From a checkpoint of a small image VAE.
Model: 48-pixel images, encoder arch mlp_mixer, encoder patch size [8, 8], encoder layers 8, decoder activation gelu, decoder widths [48, 96, 96, 96].
Training: soap at rate 0.0021, 8300 steps, batches of 128.
Data: trained on rendered roads seen from a driver's seat, with toy cars, trees and houses, 7.3 epochs.
Rows from block 2 of the decoder of a small image VAE, named by matrix and row number. Each number is 500 + 40 x the weight over its row's rms, rounded and kept within 0 to 999. All counts start at 0. Numbers have three digits each.
After each channel's rows are labels from the 100 images, of 14976, where the channel reaches its highest value: "strongest on" is what is common among them. Only what is clearly more common there than usual is listed. The data: rendered roads seen from a driver's seat, with toy cars, trees and houses.
# conv: 3x3 conv (decoder.decb.0.0.conv.weight, 96x96x3x3, each kernel summed), inputs 0-95

conv.95:515542525540500479459521553448481477432498478451421451553508533458476556462556453462506510505459447529431512428475519498450480482486430406503411497475503463458501482462497528491510543496470491462485476484596396551507530521452489440480485527561514547490518512488497594499490552517518541524
strongest on: tree

conv.42:514527533386473515454488517499476457464464544516528472512468525503539446449513510503515410473559472477502493537478431547533494397499537435516449454510498536486436531459438555509512506483490616564517577479503452553506519434491518561536482493524505556467489527477448538508554549510511487521
strongest on: crossing stripes

conv.77:491531490514496539480485536477560509456512525560417470437476496511514492561534548438516456506567522539454476435442522450480529568498545555578463542525489366501447466505488501496544495493534451471494522550472512457539515543489486565528493495531507469505466609486459483550509540539522563471
strongest on: vehicles: two

conv.64:491436568470555488507487500492497419483521476470525483518540502491513515463492506475516459510507499478539442394498534551512571479489492433470505447533504590499580441510472476534446538436481488487452552511470489536450432505439491562537448552483481546588437428520518450452542488500498547472
strongest on: car

conv.46:517473500539503535514495518517544510550560506477495468473486521547543533504530447493487451493479467504442437471486488484548514560498503450449488473442515586563503557551437530460535498495470463515549504518513528490513440571516557546507443490493422477563398522537612473586463554491445520492
strongest on: bends left; double yellow line

conv.76:526519534447507523418604504520470464527506511507489486521465584537489432426525509508486472481489493510552538502547479486516548438461506507498466531500471507545469484498416530598546516511568557445515498484526494556491504517523598453494566533504542543528442552440453445489532548520442453486
strongest on: crossing stripes

conv.5:527438522497558449561514485524500494456522453499546489513473476524471492499467540468531501556458512488405536461578548565487519461489503531467571509500523456478501565550471492590424543386492441460532446468530508476431511478459521466473507482440571531535495464455517509536500512516506442565
strongest on: tree

conv.70:476440524526494479502527455505462481434511494436529511567476439557462556462535504493464515508549501473508506439569508575510471463432505401471498472502476486498564497532466549528437530432413501501508491517575504522494515502518486530475510448557534487522499374450560527525510512475444470567
strongest on: tree

conv.15:520479505410458467451415516522553460456456498537557438496523547507519453487549500487491444505493507494491510497481457442501516475449554469432515486437457617525464501473435527480501486449520548596485515524558516529507480421469519473501520474556530554496498512492483416488511547497432465432
strongest on: crossing stripes

conv.27:543465499465505506557512468527550511449509493469521479530434466477471469484502532484516474458468454459486476486503566467502429423523532451516505451481571474478478473491546491514504499568524441501504459473475556513505571537423525440514534526554577469542469514404558527471375573502498456466
strongest on: pine

conv.50:517471496482466451572472492475397531480517448408536476567585574458499515469503459438465480527432505514488561510525506463597483538575485487462498446510495548486504540479535475447492498480467457548500525534567523520532441469503454507508448523541468520518508537483512473511533610537524485462
strongest on: house

conv.86:534564501467486460446544543499496472497488547509440411510452508423570405519508548423510502506447555462487491519456539459520581545538449501518447512500520509502521524483560544497559480595553490477507536507434516546513506536484468531524557531574469445453501561510464493510448464522454500494
strongest on: snowy verge

conv.83:532518492552414502462514440503533521552475508512452491504454462443477505466575468512516486438522465482496474483468488457524485496505491516488536525466548570542592518522453530524535456473443500498493525474499519394492453566473453445539563532506487477461454518618598501495449566535546508501
strongest on: snowy verge; bends left

conv.59:551432542494476465440571550534531468472525464540505481531489522509550554430505491494486494466461464478494541434480508551494510467410518456502498516535454442476520563513482472501484480512540532484492511519522521459543551579479475498428573538531565489524588530408470515561497577568452479464
strongest on: house

conv.2:462515489501455441512431536519531432505480509537500471507481561536522532491560509469505510505450528474492444408552515556549518523400550485577547497432409489580553567465473493505499419482497541483453501557491514494425504496570506524565488509465461519503483457488450490557518471534496507468
strongest on: truck; vehicles: two

conv.1:496510496438478445557560434498509534447433460527522502516472477450552438509481454470510451460414484450442545547495529455426500435518492518529487469507486498510450467517501458448521434446452546449490513484493489512491468575457571472492571572424540554509536507527539471492561535488520443498
strongest on: tree

conv.73:431552534491509442508496514445534437533526426443451502504529483482476465471506466500532524532511502460497486439594474423430453495423515451521437508513524545532512465467520505540559438448516487507472500516567443529545550461460522504474472580508448505586505530448477454495480494552450545450
strongest on: solid white line; crossing stripes

conv.12:488568449448514514498490503528491501521497494518487436539477482451474463541463468530490532463518504482439446465458548496522508516466546506558383548566539463493443549495471515453546407397499487422510456449529473476590551534476489557501563527410501511522501507498495530486500469469533537537
strongest on: tree

conv.52:507491519438505508495502515472489470489485470430445489537511535453522424529533422465506458475487513545468527505471555503570521466505491447407450426499486561511547455537571435516549474489560461547543508569510461598542530440476502524528455504535522546565500502420490434482524474489493478460
strongest on: solid white line

conv.30:497456479558562489479532513517515457521522459418527443521507459578521491481498464480529507517537448484474465483526498441485494527437490473543532498487505572547469462550421465486568484466534570491561493498555533524491516475415514522499490523485367579583456506480573503501454536530462491488
strongest on: double yellow line

conv.71:495544495518509543463508547469473580509497451456457556531544531474474475518414419376513482537536508504496512493455516558533498518492499447487511560530536515506489522508459473450513610548500483499604516490555501533592547494543456432449478483491488413502529486509516489515534447465504493502
strongest on: dusk

conv.24:524528486536494552465496531530432449496522492462444455502455497498530558508518458444509441500535439447479518486514524527513491472493505422453442502545453448450492485501450497521506472474550495375571526476520468469434628436538532527483527539446474560521516480465570561536477511514484494483
strongest on: tree; snowy verge

conv.60:520502508543469549472560536533543496527532547527512449489497489539576489509536459488491473447518459487437487460463498474581517466512484450482466494431541572539508547524436563467540505501486484513489519500511511459496423558491565514502480497492446468563393524516626482608461503506505517532
strongest on: crossing stripes; bends left; solid white line

conv.57:488443466507484542472486558477507447544425491567506480473540488498516451461506500545466474410485452538539483438488443507493484485509554475517536553524483460470514499537528482467360450486479527529514451478498560497552427542492505490480601469446479506521532534407506527517522515538461510415
strongest on: tree

conv.0:523507533426497452513514482473519490441469481490482496488519477506478448507464537466517533495439542544437445478393487538494504493590528554538489532546461490440497505515452508548500472540526415485472487513485522483524539589486544410503510518448572480454438575466442442498466514524529524409
strongest on: house

conv.80:568442520514470417516514531561467454511410471509472483513481537510437476542549604447513496441451506486460427439511563581485512467464459480471505503508502477522468541538459543533401456508481547508515459497535519492528546514477529478510526487487598511505486427470496473512455477514508538422
strongest on: pine

conv.91:598541443531477497454633484556516537469458540488525537453500478525521472490498462509477510562518526500477514468554525518463558512451469415530449538506509470489534477518509466534527457535517479555448519516514546427430477487473541527529397487484509469513548520425505552472559579478506508489
strongest on: snowy verge

conv.10:492470539583508502532552519509543445507547470469517472501532428621481488454518490487516491498510464465463459512540497439495490487521468491564514517490539527559492487565411500494556474460530578523504504517511525529507455537424515527491488501462414544634477495513523535504390530521496494516
strongest on: double yellow line

conv.62:517596505495495544447448547498547479518514578503459436499610520512529457453503486493475469479491538510485496504438462429517536473508430459549431511527551506435460536478472511499510478482496525585471548563476547503518565560518497545559468600544452498453443543510481471473484511520533504497
strongest on: car

conv.93:525460536475385488518562469478488590501528533502433470485496485489582466471545434485516415470481453457473498491508510516468511572538491517449445460440512621487495510517471555499500531515472501504533504484471477499461464510476439503514520480503426483547533542550543558521427540508547534569
strongest on: snowy verge

conv.19:486555511498486534453476398428509513494528472563519531535539488422472606527529514555455482566481427505568510453473525480533499523467461502539548485461491465553538467420466571520482495543503511468501481505495545550548492454447467512509469549519525450382512516550483523492484480489470473554
strongest on: snowy verge

conv.84:541513516383539549517473430566478456478524408537495495565528513437421498521515442545537512495566488508483474489499471427495445525473533560602565477507536417484528532480513538479518511461469486572503511526467483478527512565546482547554464504518561542533482528477503508514511501544538485467
strongest on: dusk

conv.79:462532470519497490504532486530548518487455534494604471517497504461549560517463474494477524511419447534457569511474527550492469474555552500565457510503476486485444460469486510526522475435535454473531542519384549495465489504513497540435502448404580487459500492442467517449477502448465520589
strongest on: pine

conv.3:548530494467509438558484476532512523471458522582407466493458514531503484523545504437449483516517509513535505464496512448475474520448527444461564559520470484437524529474540516511378487469542489442486481529537527503464581433507428518460507498529495489484564517524532540592458495525463460582
strongest on: pine

conv.56:534411512555508465527429463488499526515477486436524519504473527549527528485543448528538468512565410514477455492538481479519454459570528522479521480486457541570520417536426484444492463479532515537476508410560458471455507371497491489473534468481511562526463453474520546522488485492488532448
strongest on: double yellow line

conv.25:502489394563511545500522489436496518514534506453515520487500463504529406516510551541503547495428488585501474465431530541491524481543428450477445503469517448441495526482494501557471554467509525452520572563518479531455523524564523496444487480471513517410470424487567461479469460454529547489
strongest on: snowy verge